python train.py --model="masked image model" --encoder_norm="layernorm" --one_sided=false
Rows from block 4 of the encoder of a small masked image model, named by matrix and row number. Rows with one number belong to one neuron. Each number is 128 + 32 x the weight over its row's rms, rounded and kept within 0 to 255. All counts start at 0. Numbers have three digits each. After the name is the row's rms in percent of the matrix's.
After each neuron's rows are labels from the 100 images, of 14976, where the neuron reaches its highest value: "strongest on" is what is common among them; "place" is the part of the image that holds the peak. Only what is clearly more common there than usual is listed. The data: simulated stained blood smears. In brackets: how many of the 100.
# fc1: MLP up (encoder.blocks.4.mlp.fc1.weight, 768x192), inputs 0-95
# fc2: MLP down (encoder.blocks.4.mlp.fc2.weight, 192x768, transposed), outputs 0-95

fc1.347 110:189102164125125159142112120173060188137133086113090127130112098107082149123172212118155178114126152144106136121169150146169158135153132106133140090115105089114158156159120122155165141123143195106195159157158120164136145121137195181165089149103150097160067189127111147119092103175109111172
fc2.347 104:071182124155100186136136078147137082101132079151138182177154113157100103118123126155136120112170180162126135129125123115137088118077093196147164095178148161101179126072213112137150208116118103149103147109123086063131151181101106117126079159093169143126167085106111119130126143042118122164
strongest on: crescents (98)
place: bottom right (41)

fc1.414 118:163204153108087153139099121136153180145139153108105145112145138161101160093122121141155090143116109082138119115147181109143086107101068080131110084122104117079139185084181135083156171123115157140098127115108176144130121164154104105160133107140152116106070139128128136062103111186153101126
fc2.414 121:113129165051113170129173133145155106152125108125179107130144139142133093170187150176096084150094147130118108153110155131091116153148050144153105102185145137122175112124160133160098145103131142089111110162145108172168150085062133099063142129097156166148100136149156178119114117145187036147
strongest on: kidney-shaped nucleus (100)
place: centre (40)

fc1.598 105:117086138174182098132147137108119154164156158165122154138127132134120186076085114172163125135166190101119160063103066110143149130098103115073160103183121101105086123106143166082090169171098155127152139164137134100147145121165154129094132070138108093082084105194131101086108136105140130163
fc2.598 104:156134067101142071171191158145156076128176124115111133081139109162165186089142156123191127131086138120094124195138124110091204103106180125183125142064117089112114111125176135151114146169159110064142218125168107173076134098102125090099051145135117136133114185131103072074105103121133161156
strongest on: kidney-shaped nucleus (44); dark grains (37)
place: bottom centre (41)

fc1.139 083:094186153100168162178118129078212102141155127136110136168104103143140170146164092142159129128133174119103113102102087132105140138129141065091115051141134121072124054122123077131146098112068096095070088111118071112152176105116074123127143098136081165136194151149101160114120123108120100098
fc2.139 086:124107125160167095166107176131145195172120153105160126122155100088133134166116074076087176108084110118175163170120136166122202109134097102143116152066095092165078099071143183134107081152136093114207100160105152132114144106114109121128147144182132070149096076170123115143143172177155127184
strongest on: round nucleus (84)
place: top centre (48)

fc1.42 116:097173071201155135177132175128109103095138099131124081124180109109192151189063118184173136160129183185117122142148088095128159164059130160144142168208104110097136183103096125076146117100150149118145161105151078130107121130123182173099162045110131125129128060124152151096151110083140130115
fc2.42 117:141137081137110103078151121149180118110070140181129159106106173131092113068144138098110075103123139095039123104162191140181128099164086155106107047073158131151100078105118128107074157140079105135082147156169160126193140113113148094079057215157160066144149143167146083163103097132165103179
strongest on: two lobes with orange grains (95)
place: bottom centre (35)

fc1.109 098:082140101144125122131131154099175120128079101202119142140182160123161155072076086080137137082098081109163155049132092141210095084173118177159120110168137123086152171126139144154107148135124152120101167119059135108137097130134203180144166131149150125113153158146116182156145080124165128086
fc2.109 093:100109128143145117118120049134115137119140127054110126120103143118096143072125160140148120086156146140160163135105093108061156220128147156113088167085153122145161098195119127148108176107124094142128130151105171130089114152134062084079159126139075137112100081102184148079169131129091129089
strongest on: ovals (46); band-shaped nucleus (37)
place: bottom left (41)

fc1.255 138:184090118154141139148099174099174136145159128154124111174113050074160105118115096139094124085121157124128074109178154146130107127152112141121143183095119115130112135106085108115142131164112134085165142111121108152119114082114150109113111127147156112164182147135175115115144108182061151145
fc2.255 151:163140120079118173121109160089152078142115072152178085149161084106094148104146162174107127173148156157113103113109162145160106132133102173113111110128079138145150131095062126141116115100143193138159103115117103102169085131103153100044093131075161055117157104117187172088109154162135151126
strongest on: two lobes with orange grains (100)
place: centre (47)

fc1.526 106:111140110143151187138107153100112124110079188081134145142119039158174163145158117181117162130140173186166084131107110156097141185143135198075130138145106179146159129129095112149159110064114134119134053122154112120100093143113133151111151091191144124135143104150081110150083115139155126157
fc2.526 104:116152188092130148110138167118114104127109134153122099123111178114140116071185151046121135154115091094166202144175113075147125102137093143161185140128095076126142117139113081112159150164130184124108100141131117137120178137198146143126146105103129133100166049146124175161119215057150145151
strongest on: lobed nucleus (78)
place: centre (30)

fc1.431 090:172129126118088255139109136170163086121095140140134137133170165108145123141135164109183136124200154106156108150169150194198166118112135108122181136111124145125146114081174090160101123126122160119153163096144113151174116125129144058131093137118140148107135175113072152083096198182132111156
fc2.431 092:171148117142169066160205119127112114139135153117129176164119105139076131153083061136083125153051123051188117077072121141092136154136122104086076147116161167155151134154084199112186154129162172096066106130139233178112067095126114130100080158171153117160142108127143152141080135072129099111
strongest on: lobed nucleus (50); band-shaped nucleus (37)
place: middle right (54)

fc1.187 109:151111206148077152184159126110115161122115116109140103095093132168114230073145130117123101135107176163144140203091111154185095191143108153123069135156105151180087109103100148168151164119119136097093153078128176156146167146077140142137078157128076109138129125189150056156132233129138160141
fc2.187 103:104131133114116077097150131170104143143157080103131105135108111124126085122094077066077085138098169126105156145119125136133094160093180083138132160150125169111099092139107169105062150118148194123179107074138109132119129132126149188080105177119144175135116123114098165159139144140163152154
strongest on: crescents (100)
place: top right (41)

fc1.514 081:087188104167104129161107129074084173087117097191159127202135099148142064088129091132146172122121113174151153129123146123070079161124092167158126130168115105125131079126108185137141139109147208128203124114193158160115171135122146144155117035119094096139105081135114123144175099094135143141
fc2.514 087:136170100115116120144164103099152122135152104061055186092099107130137138135118093160124179129146152106096096140093149151170105120105147089105101169125060139171134140159138062112104096103140088093148136108111060121163082154136161119171073120141107144131092160064167147105047149138153149107
strongest on: spiky cells (92)
place: top left (45)

fc1.309 112:166147128123117131132088150131219128158074193144175146151099146170178167097100149086198103109135206105101072127114148098166149138112138124118137100139108092060139075125131120088100171068077136085161135091124114111129163154192166115073125132101138089137068120132141088110086128132154144135
fc2.309 126:125142142176134065110124121138145139153104134112116145181101146070117172099128152147226120147096109115124115127169116073146187157104202084115156118176111091119127082118085147166091153144158135128142218121126099149154205136108168157120123160183115145119139130161108139157116126131133115122
strongest on: kidney-shaped nucleus (42)
place: bottom centre (46)

fc1.713 125:167191077113095149107178131149143142105073130195144135135162142141107141123116134127100149158088121169120139166107163158115135122125173130134113143138119099148116134134090108127158100117131132160151132095101129135049169103093174104082192150070121080152115152164205104157130109161131075097
fc2.713 108:111189125098187135147046116124111158129157081144118114166118120181117133117127132093104147063152148061141150074112152095156162089075048157129127189118130109113151103123151125092120152060156142155083143120155172116159142138167069170153112118155144154124138185117130163143105107152152148108
strongest on: spiky cells (99)
place: bottom right (42)

fc1.271 085:085171127171118139097153110122136158155143106120092125080148082091113125159154071142181098107119113086159149120163158122158084092145120120114166129114115146093096151151112096126172118136151154096120093147109144122076136145065151175139102120154116139184151088097127087128108117123097145129
fc2.271 089:141110074154117060177110082142137119100131113091126113170089092129080140143109164086026124146136089114121089127129116141040114129139137111178085122134098154100125172137130105174129126133115152152142154148151143137082132194152111122105156158110145127134138130068108142138133123081117121100
strongest on: dark grains (100)
place: centre (54)

fc1.715 089:113125098164116132137094122178110181153131171107132100124110121174142125108176115112091087068159153111111131164117067079070137071097141115124195213127136157073118102143123133079117108159184116103184176127153124156105155151168158096137135105139168149121114096139156078103165183151074142144
fc2.715 107:123083071115135151142157144067101155133154130132160148178131130097149204174082074170149074132182157085131170093139094119157171137109097090102115135159140122087100179192101114088122119123153109137166082122111091170076051145164156114117142104154125193173145157118183137139180175107108156132
strongest on: dark grains (98)
place: centre (52)

fc1.490 107:104190086093153156159105116120107167151166136132117197088097153127146067151147084123131199106083104109123091155190153154133204174175149109125102160113126111062193143111128139147109096139125069158104155135177081119137105099108134144143163085118176142120143136089164134165154142113159085110
fc2.490 112:129095111165089074100100176195062170063151178097151107172096109112097172126124081131111113132147125164134119064168132198161115144124140116151112095148096136082123094166142134152148143138103150126133116073126097123179096124142102200082099187127110162086145118149088124130113099149105154133
strongest on: ovals (85)
place: top right (36)

fc1.661 107:078173096208154119205175106148158183102165173128149160098137089207132128148095087179136103112125089131181151131152121184137105078075125163090070132095109150155154119135151119155086121124170133113153088162087145086117134104075105092113157092207098176144140101083097121148153192153090164158
fc2.661 094:181111128104183203128104137122114123150096054130101154100120129126147142143136192109106136096137158156144152100102143072119143130124100087120196164154109155137083178097175096051183118093091187138087180145153141162113140093120120150138131128142115127164099153109123169168143120131116105139
strongest on: two lobes with orange grains (46)
place: middle right (30)

fc1.737 101:088115150078118158122004156151163124186078152140105125119071132166145179137119171131135110162107099115141108150119086106108023105139104148136117187087066097169159147182133144147125147181147172101129093113087109111142127094130086129148055140130145105167068111120146154083160114137178120104
fc2.737 107:092137078131100084081161116110139141100155080161116093110159149128096146183164124200151150127187205143119134158163173138162092100206105090129135153148153185094078153126137153117137102082073109147136107138158109120120120073129122135117165110126140133155106104152072114118062089194110085155
strongest on: platelets (76); crowded (71); target cells (52)
place: top left (38)

fc1.46 098:143153152118125153098135132166096117145131149106166140146120126189187159185168145120161162154124159175157098095132175028123128116117172192132144120071165131129137076098083105091112171163157121103149142086138063173126093056110117078129125081114203126114135160107113111096083171133149108151
fc2.46 105:141132168141161106198151119131100150125123141142133172144156150123115122098112133146087083176118104086103129174142101121154175139152179128170143156096141136131099125128190175115056236113128087187142175116115162132140151140161113142165148181114115135187137132082122141104194115158113131186
strongest on: two lobes with orange grains (72); target cells (46)
place: bottom centre (27)

fc1.626 091:127092087146134104122111154217166108170139105100134087116099158100122112130115113133151134110078106140195107137157077130168135168080166121187171189110136142097104137121136124205168110155078161163082115081132082077109043129087082103127089126117166112106094122156161182106104139184101139083
fc2.626 101:114143145110137088150144099113142127122093084150181138105147073179146104179086193146099082136186167150130110108119097121126068092142161117072138141124107131095124148168145137101128145133154126139152115121101133119091141135128240071104140155093088198168160136087110116128076076081124153123
strongest on: round nucleus (71)
place: middle left (36)

fc1.86 112:081129108085169101199184101151084178098151117090132101117124138132121156171164144130109150049140172097129164123125169113118184124093103157144184164061105122098129184129164158130141181124076102087109127108085165142087124150126145125117165064143079155172051207067111115156129149193111115107
fc2.86 118:104100192183105122072160141127179187153124146106151108104169162092166089033106137153089150160204134120043097090107095080100137149077131116111066120110123121115132133163141136171087151112130120159113150176126121156082102185136169148131177186117125118111144102143146121142132099049142151118
strongest on: round nucleus (87)
place: centre (47); top centre (25)

fc1.753 089:126170107167109094127114143071098189118106126111181107225164147129153091135130104102111210162132071127204090105113097151208142074146165123125121117040103129200130160164137101128138116200157136144082084135148108093124133124155160126136094196109141098111184091107131156118117119143162136143
fc2.753 095:115088165109138190075108119150133104150178088172146104072102154100071159103088136093137074185120189183092179102083095146045091163118138145064129175144131121099119146121082131150119129133152133155137145137065143160182125147102123112099165133149072116158120160126138128160134126148083109059
strongest on: lobed nucleus (96)
place: centre (41)

fc1.370 086:173166065098163116139126147112111058137134130112123147122124135141084081151144124131152115072132120115118126196085171175095117128115118066175132158149132122133170134148089094161141095163113184152062140140143109198126136078151096119141205136110131176114109138131141078129073102096148106107
fc2.370 102:123140085099059113095159141162105156172146138124179129154129137130117075173184066095071143113121142162163063141159115111154076187152110086167157081136073161127177098082115164152104117112081142113121153095106158067177126130109085149174118156161191139149152196116084160129130158131121159117
strongest on: ovals (99)
place: bottom left (36)

fc1.547 095:141177146104021153106126135159139114182096075130146152096097111108163148105141097059117132123093092134164119093064115090119158095118093079184058129132149111125142070130124143083145125112172143111172081097203174158147130129143183166163141103125166173087117118072075103125164111134156174168
fc2.547 102:129154094107114124121138173105196162102157088089132130151124104165113153136127057167134196115164127139117113092129110096115137142131118116105209154101160137147122138103142112187123119154024165096131133148096135088092127179152127102096049149202154118144133088112172120125100197082108038123
strongest on: dark grains (63); round nucleus (36)
place: centre (58)

fc1.97 114:148105126081119083132139142108091138164099074176141120170161056156088161131078102120126148208101096178085128119104087139180140103171131095138174125131092168157132122127085092145167163179124167167128077147136089110102147125128093094166139088087069140117108127089176110138132116147166165155
fc2.97 122:126130168163115114083103146110113069136168144083083183121090146141114106141159118096148112099105122131162107102157065188127101116120106142138136120136158103114078122175067173076147181149131157114160140175177166106158110123156093178077140106137139147040112173158127127100177143168126160091
strongest on: crescents (86); band-shaped nucleus (33)
place: bottom left (45)

fc1.290 084:123120107138147205130110056097082114146081099117196170118148131128114112100119130109140131092104068080097142185154077147154123122109149144119121127152136155152132115099131122132088158126117188088129125200132148102142171152127167077139131104152145119068177154110092097120101151116074160130
fc2.290 100:138170112173128123111110076095115168106138094123163157102110127108091145136099104131156107107123202123147088116100143175167108100124083090076082128104143138100157137110163164052144113131120135048131150125140151134144177141093200100152184128152129137130154174131172079137112107140200121197
strongest on: dark grains (74)
place: centre (32)

fc1.722 109:185124131074119139115089198147096118111157139076106115081116104126114101126111137083071167069106150113132101147138134105090172091178124105177141073103156171170094158084113111213156081175133111088099174179171155121170133104143100126133103105138107132128134166088129205130146195139175139071
fc2.722 110:116073165248171135096120084160176132147083205091090149180054104140124157122166107106155114151096116130141166140145189151152148159135126205152120102151150132119110081106162132101125152088058082155122170118069089090090121048103116120116106135136150109088141134140135093082096077103080124151
strongest on: kidney-shaped nucleus (81)
place: centre (33); bottom centre (31)

fc1.622 082:117093142164121176139189065112132146150125063084133165168150158152151089121158162131062141088136157187128196155061087120126163145119188109105115141151161088151125141142088166099137106158123085099124143133068070163174127084155174121136150145091166122084161148118162170099147115160143127125
fc2.622 097:143137116157147147111110151139179109102175117142140169170142102124063062114117072139083138210133105119122123105213150131135093086122150142120103098188070179170115094145127110145167111130126122100201107093109135126157113205169123099096127091119158119067151174097128137108092142130124166118
strongest on: spiky cells (48); small spheres (45)
place: bottom left (32)

fc1.425 080:089158118193154150168119132157125127103114089165068171167112165116080173112069072143110130167091118142141123187168186057148100137131202135123111074169141128156156127112117130127169133158139136143173111148122166161107155190178118114137131104144083125174150088150158160134172193133110142122
fc2.425 087:138139125105106126063119157157134104179118170147137140137097125161171172090150174139116150122106114178109119097068124192120119098113055149112111100103146165109135154092146099164139172122204101088104166137109119132069089113101149159095112179162194137119176152135153170150113103095186145162
strongest on: crowded (85); target cells (49)
place: bottom right (34)

fc1.206 106:080179069136115118179125082128156136141134120098115096159141142115142128125112149169087131109106129084097163077142117121131122146140128145132181172113155161081152126173078116144120136148074132173055122133099131113106105125127124119139190165110157108111076121149082114169104162134119167085
fc2.206 104:144120165152128071084133117071147072062148127110155120086087139120139160134123139149108129103180113124135126141166131148108205110127113148080090108135102132137094114148096127097128129094162077083164120102157121112091113165164113164094086157116071132123149066150149142071125089093068152074
strongest on: round nucleus (51); small spheres (38)
place: bottom centre (25)

fc1.393 092:134199166148106111119144093082110089129099139131140095122116119122191165169129117112124160097177099135138108101062133088124129086155125139089099102107199155153179114149140143176158074106157125098144113065124096106083153082075108067163121179129123130129121091155101089123186114143185167061
fc2.393 099:110179169182152104123183106183080168080153094095109127125113112098150130117209108181145115142130131123113137128109160133093103139128115127121128120137114094156151139192160114110146157146156180118128159130161100098159169093110104140112106132149163121148129135135082168165153114163107124111
strongest on: dark grains (83)
place: centre (40)

fc1.242 098:097176118130113080134148118148127165135156077102145147095113120149134091110145116072147120090164092091120137172080117132142098106128078120150140121070133195107138157074118161103127131124100170131241098126114182129104106147127154115135161090099155138115081160141134131128093080076188133115
fc2.242 096:181136172096066115121153219114111127179100064131132073095119155117091127118152127127105151151118175151108158114145169131107142101116084174058132132077050110119168099140164207158096157109135097104086095145115125168150138140186093141177112173080146107151169087156115242131139126146133130084
strongest on: lobed nucleus (52); band-shaped nucleus (44); teardrops (33)
place: top left (38)

fc1.403 106:167172143125092098160138133144137169120171136119147103162145110145110137175140108112171114110157080176147144141130097190137142079117132113118121175061154099110176122128091105145099118125152152156162138095158107138188129152130150143128109171151075061157144154084091122150167192093114126145
fc2.403 106:122123097117168168141082061124109122187162091167145166148139127151104158200143217088127103164162138141067103101068181079157117148135128230108138161135114144100133127107151113136184157126142085106086100132105187134114103157045165125139064107139155130087161118121152147099145114153136161170
strongest on: lobed nucleus (65); band-shaped nucleus (35)
place: centre (32)

fc1.132 114:186134140162135095162151155099128156109164130135122117126131077149077157125101104161088113134069162111158152148080131175092174143139078127145136146118065097120156133131092168076135085129106058152140140147114092130139145103133156113119147133127120104086175169140172178204104111136127088113
fc2.132 107:167146108121133068161121125097107117166142151097141095101087115166120193113199162076150142098142158069137149118074119110156099096106087155132139152148126063131145117145067194147120128140132159112122148137155138087142078127159139156191148117075146120133095166073140110155135112172114057096
strongest on: crescents (44); two lobes with orange grains (33)
place: bottom right (46)

fc1.105 118:083157142156094146121150090095173145152123173094114128172104158184094150147144090131158103141165080082095136165147108136056131088136124047104147183197133109146136110163082142113146115125142108117149142151149118105101104152156201099157098069135137134183141083059163148070146138133151113161
fc2.105 120:182119095154110130114142131131111131155196086097146188061183093163130134142115170153163099130108186080147105165149164109080112117138162137132165118105146123090150078162127111186160052091124131123119097170182099178132120135165104128130113131118128130143098134139142132121118176188139163139
strongest on: dark grains (100)
place: centre (43)

fc1.673 115:089076120128116128062107108152136126146166149181157118174129141126122078185163086107134148159159166135114091074144108148130081040168104133128170151120154125051143185194132109173127093120133150098127150148185108182110146141110138107130117071080169109136129106147043096123099137180158134095
fc2.673 109:099111152095213077127088103129111141152122111162158078115151189116123143137106146106135135093121087165116102160178130111112154158113164117153147111083147110146130129143126095156129110128104164151135138097085102196130115165135114158205134082136123159136164071131154183138191111151084136161
strongest on: spiky cells (39)
place: top centre (33)

fc1.636 126:177084111135133175152130146139155152126104140113080113157072110165194099117083141084127181109167115115076104098103151155123087100122192081125080113120145139091166159153159131126090171117122103107142159102068119158112112166160155145181106106124085125095173135150132159111077122119132116156
fc2.636 122:112084188086162092133126119106096141149115153120085184073149105088149143093068082092191112075113192120142144113107057185096116155060186116136081136131121134085104197086126174174092157122132077226160156105108141130126153110097181125098107152128109122124119124132142127166130121089094134129
strongest on: kidney-shaped nucleus (45)
place: middle left (61)

fc1.188 094:111098134120121064148162134057066078176107157179154185139089084120151108151180141112092113140102154188116090143133154144165110173117119183097095129121111093198145116135073161179122146186123124172131132152182113120138154117125125115075179148100146130116128140125085091129139145074134164139
fc2.188 098:108076181116100198160119128126108084180188133095108089132120190098115114161155176138129160197110146149118093101115089155156111160113107115193180077130155158092130088105160104118106122093144123129129115136145163165165137123145094080157095125147118105118139106130134160150172058163079154142
strongest on: lobed nucleus (85)
place: centre (45)

fc1.32 086:149125104107170134153171187151139083124139083083147114084160081144115117141151061107155125137115103127126091144157180123079094131078172173130084128151186109108158145093107071114163126158174175154129135135130158121118131135115177126055122095155158140119156128066135080159156110120169124092
fc2.32 091:152113115147102133174163096146141168156077141168096140129099192128129131104151106086108168121101154160093168163073088096092152123118087108124190149110127160190110167170133153118113109145194132147114100164155080108194170107133158149169094107097141134152085112172163093127132092178124080178
strongest on: crescents (35)
place: bottom centre (29)

fc1.698 121:116087185075154155071150159092141162062122144149113123139140119129129101125157140077163126144196115160158151096089123114163139120151122130061156144142106119146110178110118145120117132093110134130079109151146099106111126139180179184133133119084094150124164127125151146115138153138148126143
fc2.698 111:111127097137134142141095072169119121125125152126132076182130117103153123122121145131151112073153126069156156122192167112110185089129112124160154124124154141065149121149146081177147117150135103087067117161139112144084128148138132082161099109113089154148082084173163127168129097149154159150
strongest on: crowded (72); target cells (54); spiky cells (32)
place: bottom left (36)

fc1.495 088:109186164115098150096142092053085131156062108164140085130086132118160147070139094141126180128151136212205132090153209183149138165139082103108102106130101104144134157092106118138082101113160182109114072134138128120130159042081167197183149152148147121088112121113136138089143119174175161126
fc2.495 092:144102058135086151188153160180118177082205076096102123198168090129144136087140103081106064166176136116071131143151122156113122086120104146157137097122171100146088111171103116092096196149110150182099158130098141152138097173138083127147107139128086112126148095066086103121102145125135120135
strongest on: kidney-shaped nucleus (98)
place: middle left (36)

fc1.31 091:102162100129127121082121133099133197139121151135098117123144087138143137150081091083147152164110134080155141112117133091136094150179167099134114149133131118129118120161122111094132110163153125176118160088072125164145162126067110032136071130137115109116117086127097081121095150148059158103
fc2.31 094:178138114156105142208060124164135099130185124065132138125104151116118103084135150138119069168103160137110165167111107192117103115115142114135069133153090171143180146082106138060123109142125133130177065067117109117115133102142148119166168085153149110098139155122196096099161141130168171152
strongest on: spiky cells (83)
place: top left (34)

fc1.301 097:136135097083066083138166142118085131157123139104097144077100060166133082131073074122123104173117179148133173125087131119141064129083108099075131187109141142128131147164092140124143138121141096082187106163125140130057128164136162193160142106164102146119115128142117172155178117095132139172
fc2.301 103:092151086156116118105143082107161145105106137068174135183218167107144155157140148122119090095088069052168123131187134114124172117183173091171159095159093114151102141145156095128045101129106199108102087115158135116148156132156080156094102097148136125145110152095162114126100165129093119141
strongest on: dark grains (98)
place: centre (54)

fc1.91 093:162100177119214144127140158130087146147067160141104168121050134112134122040125114186095100126093116083123162131174144135096067157164111108140135142139178130091068119162130141135104117131161132074121134147065137150104147104129140151191131067105194199093055105185119132116163135130106140151
fc2.91 099:120099095193170092089103096129163145154113081146128127142152120082148094102115094086089154123100157112186094164146118115109183092072124128135164144152065112095224179162116165143168158116124119169138152129097122140141145127082146100094145116088114111163135175103168140135128113152090120088
strongest on: kidney-shaped nucleus (33); round nucleus (33)
place: middle left (42)

fc1.306 122:079126135097097058151123173136136164078120143085182127113121131103147125099138175104215158200087112070127145142117097119166191122155142103098125143141064126088135100130173158128145155097143164076087083186142066222125101077133146117096161130116135108112101146100106177120140134150096144124
fc2.306 136:138102153105172144126131083125138135210119108173070162205134165154129158185107093154136150142113117146157096122126074138110165163142143105162114172105147153086136156126107128119155159139084141137140190085121146096165138142095125171183135122127159136118152118184125152084110126069088143139
strongest on: round nucleus (69)
place: bottom centre (56)

fc1.140 083:139153118084123166022115150087065100136118131147074099140108143143142088088124158121139124164136136094172067182172174087157133119096181083130107141158053145123167178146121130118140168119141124105076103164106094121099113139155143121107139128134193179143161077112132132107109167153165153192
fc2.140 100:103100219104109124088128155100061151170134174105103160110126139131168125153162072111124101062154124153135079127104104118121172102182115128160128181135096118099128115101151198095148153147144176105172131113112130110131144143078205140144101087156159062121106134110116173099151179085179122065
strongest on: crowded (71); discs (46); target cells (38)
place: top left (38)

fc1.145 062:177101166129098144122176096091167112115123121090102162159139095124097099090185104158173128156189157161093153093125071188133136160151140130155126128129159058118111095140105139148160127186101153120061073168153148133176154119093163104122175151110124158162096116093173154113138117107181157110
fc2.145 076:114116101083104098106119095171101105159146139145129118139145108090143127173151162058070169049127131104139071121090153117129194133132145108106128060153104112107151106080111147048187110139119126140177150126061169110107170143126161108155143064144157156111047098146145152129062157108106086158
strongest on: round nucleus (65)
place: centre (38); middle left (31)

fc1.436 086:107129133150154104093114045147113167081119138081115089144141124139085142167128082158144131149126099116178091080072167173157094160133124180112102120096084099114111147144118209113106145134065143130159090108099113161156179060151147108136152113183108131111120123086161149091133131078167173176
fc2.436 091:141105163128157184150078101134158133113115143112116140105116117079163139114150117148093068085187135133074118151163124095122129125098117153150184110144089216139129165104126012127155112102198103137082152186130183137139108119083086153125117191121104139184134165132114133095167117193082089130
strongest on: round nucleus (80)
place: middle right (50)

fc1.89 068:100120202080103100149128043120101133116168132139137114101155097133161090113105128169146080114164134125125116090079186155145117074099119102132160148144135057124136127131029137118101118124115166101131163137159161138036146096121159153155167135125189143114093142094102083176143154150117145084
fc2.89 069:133110089171186082113145119170147112162107103082127141145149138152103136119198131118049122143099170083133153137161147088070165111148155123150127102123126165115120091130170115177120124112124115078102083086104133162193115190180139080138119189113092144164149108135151172129116144126143104162
strongest on: ovals (41); kidney-shaped nucleus (38)
place: bottom centre (27)

fc1.211 084:131168109178128124127137132142090115161149161116101137115096138103128202096129114177183125157083187120084143151143103127070133100071162115107069100098120134160169093184195119089159159170113135150102110089092145056100105095079090126162181116056127165081076138099128121113118141133199153148
fc2.211 086:151150076132163096155102060095163102099108210135153126111149121115095199144130091115138180100173130148128097100112115128127097158120145104137178185169103106159157107112143126178136084205144066074141100113143156161153150129155197148086057089138138197120094099130083078099125118110123098158
strongest on: platelets (84); dark grains (44)
place: middle right (34)